A small image classifier, trained from scratch.
Training: adamw at rate 0.00096, 25300 steps, batches of 384, held-out accuracy 100%.
Rows from block 4 of a small image classifier, named by matrix and row number. Rows with one number belong to one neuron. Each number is 128 + 24 x the weight over its row's rms, rounded and kept within 0 to 255. All counts start at 0.
After each neuron's rows are labels from the 100 images, of 14848, where the neuron reaches its highest value: "top examples" is what is common among them; "lies over" is the class under the peak. Only what is clearly more common there than usual is listed. The data: drawings of small networks of dots and links. In brackets: how many of the 100.
# fc1: MLP up (model.blocks.4.mlp.fc1.weight, 768x192), inputs 64-127
# fc2: MLP down (model.blocks.4.mlp.fc2.weight, 192x768, transposed), outputs 64-127

fc1.417 [ 94 148 150 111 146 116 127 127 113 158 138 129 143 114 169 118  95 119 110 120 157  95 156 188 163  85 157 171 159 114  88 148 100  81 119 135 164 103 139 118 135 132  92 118 133 105 140 135  89 122 139 101 126 181 100 108 107 142 163 115 108 120 115  81]
fc2.417 [173 100 154 104 104  94 166 117 123  94 111 100 128 115 134 112 101 123 120 105 127 134 150  95 107 130 168 132 130  93 120 102 105 153 144 133 163  75 153  93  95  91  88 181 162 186 132 125 132 132 165 118 117  97 120 119 146 163 154 134 146 119 142 116]
top examples: brown dots (55); green dots (25)
lies over: dot (94)

fc1.590 [135  99 144 124 129  89 147 132 108 114 109 131 136 114 111 103 125 125 111 106  52 103 154 126 140 160 117 147 149 112 172 123 131 180 118  73 108 117 162 122 116 127  72 158 156 137 134 149 149 119 190 105 124  84 144 132 143 164 143 111 143 178 142 129]
fc2.590 [123 115 167 154 127 144  82 114 121 149 164 128  90 126 135 145 119 158 119 116 137 134 125 126 110 125 144 100 124 127 110 101 115 144 139 139 111 113  54 120 138 128 148  81 103 113 141 144 137 104  96 157 120 172 131 112 149 126 141 161 120 125 109 132]
top examples: black dots (94)
lies over: dot (43)

fc1.382 [142 107 131 147 138 112 102 144  95 153 103 153 121 123 133 111 129 157 141 105 134 142  75 161  68 136 133  67  97 106 179 105 128 155 158 109 131 108 131 160  81 126 168 149  98 147 128 147 171 113  78 137 164 125 134 123 165 139 142 128 162 108 131 113]
fc2.382 [107 158 106 120 122 103 171 102 128 132 110 113 139 114 110 135 133 105  90 129 121 142 123 118 157 114 124 153 133 169 115 146 130 131 127 103 126  92 135 124 135 119 107 137 129 112 133 128  76 118 170 102 113  81 115 129 110 156  94 118 120 102 133 119]
top examples: red dots (58)
lies over: dot (25)

fc1.373 [130 168 109 124 103  93 127  95 118 129  96 168 115  88 107 106 106 180 155  74 154 128 118 163 122 106 132 136 139  98 113 107 110 135 127 177 120 123  99 154 115 164 130  82 141 122 145 141 147 141  95  96  87 104 129  95 137 131 155 118  96  91  88  98]
fc2.373 [129 125 129  99 151 117 170 155  85 136 146  86 102 125 139 115 107  99 125 147 145 119 159  86 129 184 146 140 141 142 207 159 110 185 122 111  98 149 141 116 174 130 160 153 132 103 136 127 119 103 130 121 107  85 118 172 135 142 123 139 172 152 156 120]
top examples: blue dots (59); nine dots (40)
lies over: dot (65)

fc1.131 [135 116 117 119 118 138 132 125 160 156 157 139 136 142 121  93 194 107 116 113 141 123 136 160 112  81 134 124 105 142 108 126 139 114 113 126 105  95 174 132 136 122 103 136 148 156  85 204 107 136 113  61 118 118 152 164 131 130 169 103 157 106 148 115]
fc2.131 [121 123  94 130 106 100 106 134  87  92 148 151  83 138 118 129 126 150 147 140  91 117 109 144 164 105 170 117 184  93 199  90 124  97 149  87 131 127 100 170 119 156 142 146 121 135 119 109 134 117 112 152 147 122 101 126 136 131 101 171 125  87 111 171]
top examples: white dots (51)
lies over: dot (32)

fc1.55 [ 86 153 141 115 113 157 142 134 166 140 104 136 137  84  75 128 136 138 104 125 181 129 164 143 117 142 144 152 107 124 173 170 128 154 116  95 124 146 153 148 114 128 119 144 103 138 151 140  60 101  96 142 101 132 120 151 163 111 130 113 117 112 109 133]
fc2.55 [172 147 160 114 125 112 172 160 134 136 156 130 126 108  80 115 156 139 125 156 136  92 118  87  99 152 102 146 139 134 134 154 137 151 126 116 161 111 115 136 125 142 137 125 177 152 139  96  84 142 149 148 131 158 143 138 125 178 145 133 125 134 147 118]
top examples: grey dots (85)
lies over: dot (78)

fc1.647 [124 102 119 134 137 136 140 142 127  89 147 122  97 133 129 138  90 144 110 100  91 151 112 168 117 148 119 139 165 136 148 131 104 170 141  92 114 110  97 141 154 160 118 110 157 128 172 136 111 162 138 156 108 123 119 104 140 121  81 124 126 109 137 152]
fc2.647 [123 130 121 142 147 162 102 141 130 122 113 150 110 154 116 108 133 126 155 138 134 169 137 138 121 128 183 142 109  86 129 108 145 103 147 127 119  96 170 157 108 109 184 130 100 138 124 112 111 141 112 158 102 118  97 157 133 147 109 119 115  95 124 115]
top examples: complete (29); brown dots (27)
lies over: link (41)

fc1.763 [122  65 134 127  94 113 138 103 168 107 109 115 159 113 122 120 135 130 117 107 119 118 128 145  86 150 129  85 112 109 116 107 123 139 147  99  94 123 149 121 131  79  74 117 104 167 129 149 131 134 133 121 106 112 143  95 112 169 164 125 111 143 132  93]
fc2.763 [ 92 151 134 129 149 119 112 146 112 146 113 122 139 116 132 139  80 119 147 108 118 112 112 117 146 148 126 130 132 118 137 126 139 148  96 146 126 219 125 133 145 122 142 141 102 134 103 115 147 153 166  82 131 140 128 132  90 113 117 143 129  88 101 143]
top examples: complete (32); green dots (29); teal dots (25)
lies over: link (49)

fc1.663 [124 111  97  92 139  93 148 159 114  98 145 113 127 153 118 162 163 108 114 158  56 128 133 160 131 114 167 133 133 112 176 128 146 119 137  99  78 136  90 115 141 137 107 131 157 118 122 150 121 115 139 132 149 117 150  95 149 136 109 137 174 103 130 135]
fc2.663 [129 124 172 135 146 140  85 126 105 160 115 121 108 164 157  96 154 104 149 170 105 157 135 103  94 103 131 103 104 158 108 138 132 170 130 140 108 110 158 157  88 162 140  76 120 178 134 106 139 107 118 153 113 133 119 174 117 139 125 116 128 131 142 128]
top examples: complete (30)
lies over: link (34)

fc1.725 [ 86 154 126 143 101 111 148 123 146 128 127  92 100 153 148 130 135  82 120 147 174 164 147 162 129 116 141 113 119  85 104 141 112 113  94  76  74 125 106 129 109 149 135 141 101  95 152 139 110 102 102 160 144 122 153 114 138 170 163  75 128 147 124 119]
fc2.725 [147 118 134  95  92 134  89 128 139 136 131 153 152 110 104 112 167 116 132 123 124 107 143 136 126 131 124 106  93 135 129 126 114 135 191 189 209  99 105 117 119 103 128  86 120 156 130 109 103 115 168 106 147 143 128 150 119 172 112 151 120 133 144 120]
top examples: brown dots (96)
lies over: dot (27)

fc1.62 [154  94 160 109 156 163 152 136 132 131 164 152 119 139 123  77 160 131 111 109 168 144 156 191 112 110 152 112 128 107 111 147 154 132 154 118 130  65 129 111 134  93 167 120 127 146 112 155 136 119 131  96 190 111  83 143 152 146 147  99 160 134 129 151]
fc2.62 [ 93 140 126 131  88 142 123 159 116 127  92 106 120 153 158 144 113 106 139 124 107 109 149 131 150 134 190 105 168 120 154  89  78 102 150 117 138 108  95 123  97 166 108 120  98 131 114 136 163 100 131 152 157 140 141 126 139 109 137 154 143 131 157 116]
top examples: white dots (100)
lies over: dot (28)

fc1.589 [123 142 145 133 150 124 150 118 128 111 115 133 128 170 144  91 106 110 171 138 180 124 157 149 145 116 135 140 138 114 128 156 104 112 124 120 121 100 118 133 134 156 138 107 154 133 162 115 122 127 136 105  85 144 112 116 105 143 138 121  90 151 101 129]
fc2.589 [167 101 151 121 130 106 143 114 127 115  98 150 120 157 140 119 139 115 113  71 143 114 145 128 101 112 143 120 153  97 114 122  73 159 121 148 144 108 137 116 132 115  84 160 140 119 136 160  96 164 138 118 108 110 121 127 145 179 186 127 162 168 131  86]
top examples: grey dots (68)
lies over: dot (91)

fc1.588 [ 98 132  95 122 103 105 147 141 148 157 133 176 103  96 135 124 134 145 103 150  92 132 142 159 148 105 165 108 110 135 131 117 158 124 146 138  84 126 117 120 141 146 123 171 124 130 146  94 133 160 115 123 105 107 106  86 129 152 165 107  95  91 115 116]
fc2.588 [128 144 176 129 144 114 131 115 159 141 134 153 120 129 140 145 162  82 104 123 161 157 167 109 121  85 125 128 111 133 124 146 123 181  99 112 124 132 126 133 123 112 107  95 117 131  99 105 131 122 118 136 148 155 142 153 172 151 120 124 110 140  94 144]
top examples: white dots (36)
lies over: dot (46)

fc1.721 [105 132 129 135 168 154 105 153 104  82  95  99 139 127 142  61  89 137 135 145 117 131 111 122 115 121 141 170 138 119 109 119 137 104 127 110 112 124 132 151  76 127 122 131 144 127 164 158 138 138 169 115 181 135 148 160 135 142 175  76 109 163 125 128]
fc2.721 [149 124 136 109  95 118 113 147 133 118  61 156 135 135 126 180 113 143 126 108 147 119 126 150 125 114 120 134 128  77 115 127 103 115 141 154 179 149  94 127 137 118 107 142 107 122 125 154 147 100  95 129  92 143 151  95 103 117 120 101 140 142 147 101]
top examples: green dots (38)
lies over: link (42)

fc1.90 [125 116  91 123 124 125 135 153 146  84 108 164 130  87  97 103 127 187 159 106  80 125 111 120 168 129 135 147 133 140 106  98 168 153 111 103  79 100 110 155 120 131 128 141 120 107 124 130 139 147 137 106 167 105 110 114 204 132 139 120 165 103 146 123]
fc2.90 [116 153 121  89 155 145 150 135 118 144 115 140 122 135 116 115 100 154 113 128 169 132 114 119 133 121 133 174 122  86 156 143 117 123 118 157 151 107 111 131 120 116 129 111 106 107  88 142 170 151 160  81 138 143 103 152 147  94 130 147 130 123 126 110]
top examples: black dots (98)
lies over: dot (58)

fc1.363 [ 96 145 110 152 123 151 156 141 133 137 129 157 121 124 131 139 117  91 135 163 133 152  90 159 140 147 142 144 119 122 131 114 128 153  79  65  69 122 118 159 110 162 109 145 148 139 134 123 108 110 116 145 148 104 139 153 163 122 131  83 142 117 131 123]
fc2.363 [147 105 155  84  96 142 103 125 129 135 103 131 166 121 127 142 115 103 141 115  96 115 110 164 128 136 116 127 107 100 147 136 121 108 164 186 178 125 120 105 144  99 133 103 110 141 116 112 113 136 154  79 145 161 143 119  87 144 110 186 101 109 130 153]
top examples: brown dots (96)
lies over: dot (51)

fc1.657 [139 114 123 166 132 102 127  87  91 117 136 136 125 119  99 135 107 106 148 145 109 153 114 153 127 190 160 125 137 108 204  91 148 129 108  86 115 110 137 128 137 145 144 181 159 119 159 139 159 104 141 152 122 142 128  71 157 137 130 128 109 135 120 136]
fc2.657 [105 168  95 141 133 145 139  92 113 119 123 103 111  98 126 111 126 188 149 134 136 136 129 147 121 146 164 134 103 101 112 116 144  80 130 127 140 134 131 163 109 104 171 133  99 118  86 115 130  92 162 156 141  88  79 127 119 106 103 164 123  86 125 151]
top examples: red dots (38)
lies over: dot (44)

fc1.625 [145 112 160 113 150 127 103 135 118 132 127 105 143 134 133 108 110 146 124 136 164 144 124  99  68 151 154 114 149 133 121 126 128 134 129 132 120 113  78 140 133 107 116 106 164  83 123 179 152 123  96 147 149 158 135 133 129  87 149  84  87 104 103 144]
fc2.625 [150 112 185 140 151  95  96 140 122 128 129 188 135 113 148 165 122 171  81 129 137 116 105  96 156 155  70 127 135 138 155 127 109 123 116 150  82 139 126 130  97 140 132 124 144  56 137 143 109 123 125 153 133 167 158 133 114  87  88 150 159  85 146 113]
top examples: grey dots (86)
lies over: dot (28)

fc1.426 [135 120 124 150 141 117 115 146 105 120 103 133 106 162 115 126 138  91 140  87 136  86 127 176 134 106 177 161 179 110 132 132 105 104 169 160 140  76 100 166 144 105 123 163 161 108 130 159 119  95 105 137 167 132 107 120 104 145 148 141 123 125 105  66]
fc2.426 [124 152 159 128 107 175 106 132 116 111 128 132 107 134 128  92 112 116 184 119 155 174  88 107  95 118 162 101 145  82  95 117 162 138 168 167  97 114 121 155 124 135 151 105 113 117 114 181 168  78 112 173 166 111 121 152 120  79 123 137 110 147 140 177]
top examples: white dots (55); pink dots (29)
lies over: dot (69)

fc1.432 [124 130 121 174 131 123 109 146  95 157 115 149 132  91 118 140 109 130 127 104 110 103  95 172 167 187 155 121 131 138 187 109 140 115 122  96 130 106 126 166 138 143 109 155 101  81 137 102 152 116 114 150 180 148 133 105 163 113 132 176 139 112 102 137]
fc2.432 [151  91 105  91 102 131 155 126 110 149  60 125 130 114 116 168 157 131  91 132 126 123 123 117 116 161 114  95 103 105 112  98  98 114 155 113 115 114 105 117 145 107 135 124  99 119 103 127 139 166 165 106 138 142 152 148 104 136 179 148 144  97 142 113]
top examples: green dots (56); orange dots (42)
lies over: dot (40)

fc1.209 [126 102 125 132 113 131 151  78 147 107 106 155 138 132 134  92 113 148 139 152 134 191 137 137 109 160 149 110 126 147 168 152 140 120 124 110 108 116 110  91 131 184 134 136 143  76 153 120 130 143 141 144 122 122 133 154 113 102 113 126 111 130 104 103]
fc2.209 [152 119 146 111 105 132 140 121 129  92 110 129 150 150 155 124 136  98  95 152 103 129 148 132 156 122 141 123 165 109 132 125 126 155 114  79 128  70 128 100 147 143 121 131 151 142 132 139  75 168 116 102 130 151 118 134 158 133 130 142 118 109 124 105]
top examples: grey dots (67)
lies over: dot (61)

fc1.190 [ 86 113 149 132  93 133  96 140 133 107 151 114 134 122 117 113 104  91 148 155 152 186 137 136 117  76 105  93 110 103 111 119 180 112 121 122 116 105 107 147  53 146 135 122 145 164 152 119 129 152 119 118 156 135 124 122 199 135 135  63 101 114 162 148]
fc2.190 [155 108 116 142 114 148  69 136 116 176  99 119 116  93 142 166  96 121 179 142 106  93 100 130 137 119 128 119 167 131 157 140 100 126 145 117 106 107 137 131 113 135 155 129  90 106 160 149 179 114 131 134 121 147  92 136  92 115 115 146 148 141 141 143]
top examples: red dots (44)
lies over: link (28)

fc1.614 [104 130 117 140  92 115 127 121  82 151 100 167 136  94 137 141 125  93 111 105 159 121 110 209 162 115 137 135 150 144  97 146 104  97 130 118 156 104 114 140 131 166 108 144 113  88 136 102 109 141 141 106 122 147 116  80 116 154 125 147 118 100 108  99]
fc2.614 [144 115 132 106 105 102 149 113 125  96 165 158 141  95 100 170  98 114 116 119 134 143 109 120 160 108  86 172 119 131 118 134 113 117 134 152 119 129 135 122 145  98  97 124 167 135 153 130 127 146 149 132 154 123 147 117 131 107 127 120 112 116  96 140]
top examples: purple dots (42); red dots (35)
lies over: dot (78)

fc1.703 [115 113 112 141 142 138 122 171 146 125  84 156 175  86 142 146 129 139 128 138 125 165 131 144 167 109 127 131 119 167 149 156 137 121 113 134 138 127 122 132 119 138 168 141 111 107 125 108  79 138 128 117 111 123 117 150 101 144  93 170 118 113 115  89]
fc2.703 [137 138 155 140  86 128 113 153 114 124 158 140 138 136  93 140 160  90 108 124  96  84  95 151 196 120 111 140 136 129 163 145 168 160 114 117 127 138 143 140 112 163 133 149 151 104 139 147  98 175 143 122 158 140 130 129 135 123 115 150 136 103 109 116]
top examples: grey dots (84)
lies over: dot (38)

fc1.690 [ 96  59 128 126 120 129  97 152  98  97  93 121 123 127 133 111 108  84 131 158 101 145 102 149 122 134 120 157 107 124 133 114 132  76 173 104 131  99 169 151 127 123 145 135 148 126 145 142 138 160 179 123 105 159 129 131 122 166 169  90 121 159 140 116]
fc2.690 [124  67 142 110  98 128  92 132  94  99  92 126 115 113 109 154 110 135 134 111 128 148 123  85 120 133 148 116 142  95 107 108  89 137 133  99 121 104 133  87 108 114 149 123 144 146 155 155 136 114 158 124 139 157 116 153 120 146 149 129 184 166 130 130]
top examples: blue dots (42)
lies over: dot (70)

fc1.558 [130 136  84 144 119 136 129 163 105 117 103 117 115  90 147 132 101 127  85 136 151 121  69 184 133  92 116 137 133 141 107 151 124 124 104 132 122 109  79 126  85 106 130 172 114 114 121 152 110 150 140 135 133  72 109 164 117 130 156 128 111 156 138 144]
fc2.558 [ 93 132 164 129 114  87 118  98 116 146 125  83 146 123 125 133 135 147 130 130  82  90 156  99 111 141 122 127 142 109 146  72 124 170 122 160 147  72 140 139 105 130 129 124 148 137 164 174 125 117 125 135  79 131 125 102  90 118 127 132 156 113 127 178]
top examples: white dots (98)
lies over: dot (64)

fc1.256 [127 161 158 137 140 109 115 137 115 101 119 104 145 101 123 111  89 143 117 113 127 137  97 162 149 118 154 109 156 134 121 104 136 113 129 169 108 116  87 156  43 136 136 155 131 119 137 128 119 139 139 125 134 152 153 137 187 136 145 122 177 105 128 122]
fc2.256 [146 152 117  98 130 122 131 123 102 163  90 136 135 127 127 128 130  89 143 139 147 119 161 129 138 112 144 141 155 150 161 170  93 159 142 142 144  50 140  95 155 145 127 127  83  77 126 118 122  90 139 126 123 105 112 155 115 100 145 100 158 128 165  91]
top examples: teal dots (58); green dots (41)
lies over: dot (84)

fc1.103 [125 103 120 126 138 179 134 152 142 104 128 149 163 129 137 106 130 127 156 114 123 187 128 102  84 180 135 128 103 141 144 162  99 118 137 133 123 108 157 130 111 156 119 110 159 137 158 113 107 144 179  89 117 112 168 140 148 128 102 166 105 169 103  99]
fc2.103 [152 104 132 117  97  67 124 140 128 124 128 146 144 131 115 140 117 141 119  88 125  99  99  98 157 138 104 122 139 116 153  97 106 126 106 129 104 139  95  98 121 136 124 162 166 111 137 148  98 151 113 111 111 142 136 143 157 155 159 117 103 121  92 115]
top examples: black dots (48); blue dots (35)
lies over: dot (82)

fc1.101 [128  93 138  91 153 138 112 158 160 127 146 144 137 119 128 121  96 128 114 114 110 156 118 161 177 115 150  95  80 139 155 107  70 131 140 110 135 116 115 111  93 123 140 145 127 103 160 156 148 148 114 140 114 124 146 113 142 133 134 161 128 122 113 147]
fc2.101 [116 137  99 141 124 126 113  96 143 124 184  96 136 118 101 159 131 138 153 112 128 140 130 142 176 127 133 135 122 149 136 152 155  76 112 122 150 139 134  98 133 183 119  52  93  87  90 120 123 116 134 142  96 131 125  98 126 114 112 123 106 118 120 146]
top examples: brown dots (59)
lies over: dot (37)

fc1.372 [147 123 104 156 106 119 125 146 150 132 124 126 171 132 126 116 112 155 155 148  85 135  96 152 122 122 190  99  52 119 125 124  77 144 127 144 106 111  94 141  84 153 107 185 114 146 149  85 145 123 116 160  86  89  89 115 137 128 126 120 105 114 116 132]
fc2.372 [132 145 146 136 143 110 147 102 142  96 134 135 128 205 144 110  85  98 108  93 160 158 196 140 175  92 142 142 136  86 140 127 143 161 127 153 149  97  99 105 103 107 137  92 115 110 117 178 111 111 112 125  82 123 136 130 153  77 102 103 126 136 138 101]
top examples: black dots (75)
lies over: dot (51)

fc1.115 [117  54 118 123 127 141  86 125 101 163 126 131 155 113 135 127 135 143 158 118  84 147 145 132 136 144 140 158 130 116 140 152 109 115 164 133 131 102 128 154 128 122 126  90 155  87 135 123 115 134 127 138 121 111 135 123 126 121 100 118 117 126 144 113]
fc2.115 [122  63  93 131 112 115 158 133 175 135 130 146 142 144  94 146  66 108 113 112 146 128 148 126 152 141  96 157 136 106 148 147 138 131 133 114 134 119 105  95 148 111 121 130 157 136 130 174 119 146 124 130 125  99 177 111 118  87 142 125 113 128 123 148]
top examples: black dots (78)
lies over: dot (70)

fc1.163 [113 117  74 122 133 146 137 106 112 136 158 139 121 118 110 140 137 109 112 102 127 142  97 173 141 120 137 126 124  97  95 143 141 179 113 109 134  62 101 117 138 106  90 121 156 135 126 159 108 172 150  95 168 121 100 135 150 134 121 140 119 139 155 100]
fc2.163 [151 128 151  85 132 100 132 122 111 107  83 152 125 108 146 127 101 146 108 138  95  77 118  99 149 113 139 113 161 135 142 123 121 111 117 160 192  88 107 130 116 114 129 152 114 123 185  99 136 170 101  98 139 152 142 125 138 152 150 120 111 151 143 138]
top examples: white dots (98)
lies over: dot (53)

fc1.152 [103 135 133 103 106 127 129 167 164 161 121 118 137 126 135 114 169 109 121 135 173 102 126 161 123  91  89  88 124 145 140 115 105 136 135  77  96 103 135 108 129 116 140 151 121 171 128 183 131  99  95  91 158 132 153 171 123 107 135 101 137 107 125 156]
fc2.152 [110 157 133 115 135  96 143 112 155  88 122 119 132 136  72 139 103 165 105 112 123  88 160 107 146  95 132 161 137 120 190  80 135 125 130 130 141 101  56 131 116 123 127 160 116 110 103 173 117  99 129 126 140 141 119  96 144 103 143 155 105 119 113  94]
top examples: teal dots (32)
lies over: dot (52)

fc1.579 [102 113 134 142  98 143 131 135 137  94  98  94 148 143 125 119 104 158 132 135 116 151 113 157 142 109 153 164 143 107 111 137 129 106 128 124 108 112 111 137  62 133 135 106  97 150 147 144 109 143 117  93 135 132  92 152 149 103 142  68 105 150 186 105]
fc2.579 [159  89 124  98  62 117 114 135 118 103  86 127 145 180 151 142  67 128 149 129 123 182 148 108 110 121 128 154 157  67 165 100  94 104 160 132 143 101 116 105 132  89 121 140 144 106 104 196 133 119 139 128 131 104 140 136 115  86 127 108 170 158 161 113]
top examples: teal dots (49)
lies over: dot (61)

fc1.557 [120 117 141 110 152 112 100 158 100  96 113  91 133 130 126 160 101 141 124 102  70 123 109 131 104 147 129 127 161 143 175 101 121 131 127 130  93  82 111 130 129 160  77 152 174 113 153 142 147 117 148 135 119 143 156 134 132 100 113 117 129 109 162 121]
fc2.557 [108 153  94 141 128 144  87 126  68 167  75 116 108 132 140 148 114 122 157 134 115 145  82 138 114 120 135 110 132 149 117 139 109 156 159 142 126 102  99 141 126 168 156  99 104  91 105 154 166  81 135 136 115 134 116 144  85  77 115 134 149  91 143 133]
top examples: purple dots (51)
lies over: dot (59)

fc1.279 [104 157 159 149 115 139  62 165  79 148  98 123 109 155 101 146 151 100 127 105 166 104 116 193 136 130 159 138 144 110  87 115  99  76 175 133 130  88  80 144 124 118 125 164 104 128 123 132 127 129 126 150 190 132 124 139 147 120 150 132 120 123 113  91]
fc2.279 [142 123 143 122 128 169  64 145  94 141 112 139  98 154 138 132  81 124 157 115 137 138 121 142 101 154 140  93 126 124 139 163 141 145 161 151 129 117 102 127 130 141 170  84 105 132 114 130 167 121 124 141 136 148 142 130 159 104 118 149 147 130 146 136]
top examples: white dots (46)
lies over: dot (45)

fc1.385 [ 86 152 140 147 119 102 125 100 139 116 131 155 110 158 101 106 104 136 129 116 142 169 136 131 151  97 140 108 135 127 149 117 151 104 139 128  84  96 162 113 118 147 130 110  91  97  86 145 111 107 163 111 146 102 180 125 142 111 145  91 108 142 150 149]
fc2.385 [ 50  98 117 117 116 131 133  67 114 144 118 147 102 113 112 121 155 157 109 163 156 120 155 127 106 130 102 152 139 120 205 117 112 161 127 113 159 126 129 148 150 132 131 107 129 111 117 125 116 135 109 107 132 136 154 112 161 158 121  98 133 142 130 152]
top examples: teal dots (91)
lies over: dot (46)

fc1.268 [ 69 137 131 120 134 135 137 141 146 125 121 147 151 108 162 113 105 132 102  94 133 164 144  92 140 162 147 135  83 148 147 129 117 146 128 120 128  97 145 127 139 103 128 101 158 153 162 119 136 135 165 106 151  76 114 155 181 104 131 167 102 151 120 155]
fc2.268 [140 100 137 154 126  75 130 170 113 114 129 145 102 127 109 106 115 119 130  98 111 101 127 154 160 142 168 185 128 124 150 106 111 140 116 123  97 135  78 144  99 152  97 142 165 120 166 117 114 132 156 122 112  96 124 162 143 160 139 138 127 105 107 128]
top examples: black dots (88); complete (29)
lies over: dot (83)

fc1.99 [159 107 120 163 112 153 134 119 137 108 105 108 139 132 122 140  99 145 149 130 104 147  94 146 103 137 128 170 131 144 104 114 128 111 157 179  99 103  85 156 117 125  79 123 129 132 154 125 147 124 150 142 115 123 100 110 117 120 122 112  92 138 120  75]
fc2.99 [176 126 111 114  99  92 117 101 123 138 119 139 140 205 154 108  94  93 133 124 140 149 159 153 114  79 122 153 115 115 135 137 136 123 158 162 151  61  96 102 114  98 152 124 133 103 112 175 155 109 118 164 136 136 129 113  94  98 113 128 136 147 123 114]
top examples: purple dots (65)
lies over: dot (92)

fc1.559 [ 98  92 107  94 129 122 152 120 180 128 138 152 182 110 120 119 129 183 141 127  92 150 122 100 144 130 143 141  74 146 127 116 145 186 126 116 118  90 160 101 110 141 140  98 132 130 132 154 103 126 189 111 122 105 162 162 193 138 120 114 118 121 130 103]
fc2.559 [111 114 117 155 164 110 126 178 124 150 131 139 114  91 120 150 117 131 125  74 106 116  98 128 154 127 150 131 110  98 150 157 148 161 109 124 157 124  80 133 143 140 134 155 160  74 148 118 169 144 124 105 109 103 110 159 159 113 137 133 115 113 105 141]
top examples: black dots (98)
lies over: dot (58)

fc1.485 [117 119 112 101 127 119 152 116 151 146 129 147 154 116 155 135 144  97 154 170  81 152 140 146 130 108 146 150 148 145 128 178  92 124 122 104 150  86 114 113 126 131 120 144 152 115 133 101 138 141 127 117 118 147 103 122 118 154 139 109 122  95 112 124]
fc2.485 [141  92 149 173 161  95 155 134 167 137 104 113 146 129 157 127 102 124 112  86 122 108 129 164 130 112 112 146 144 111 147 157 120 196 107 136 149 128  93  78  88 143 118 117 140  90 129 152 117  91 130 111  90 118 137 137 159 133 118  93 129 139 135  97]
top examples: purple dots (75)
lies over: dot (93)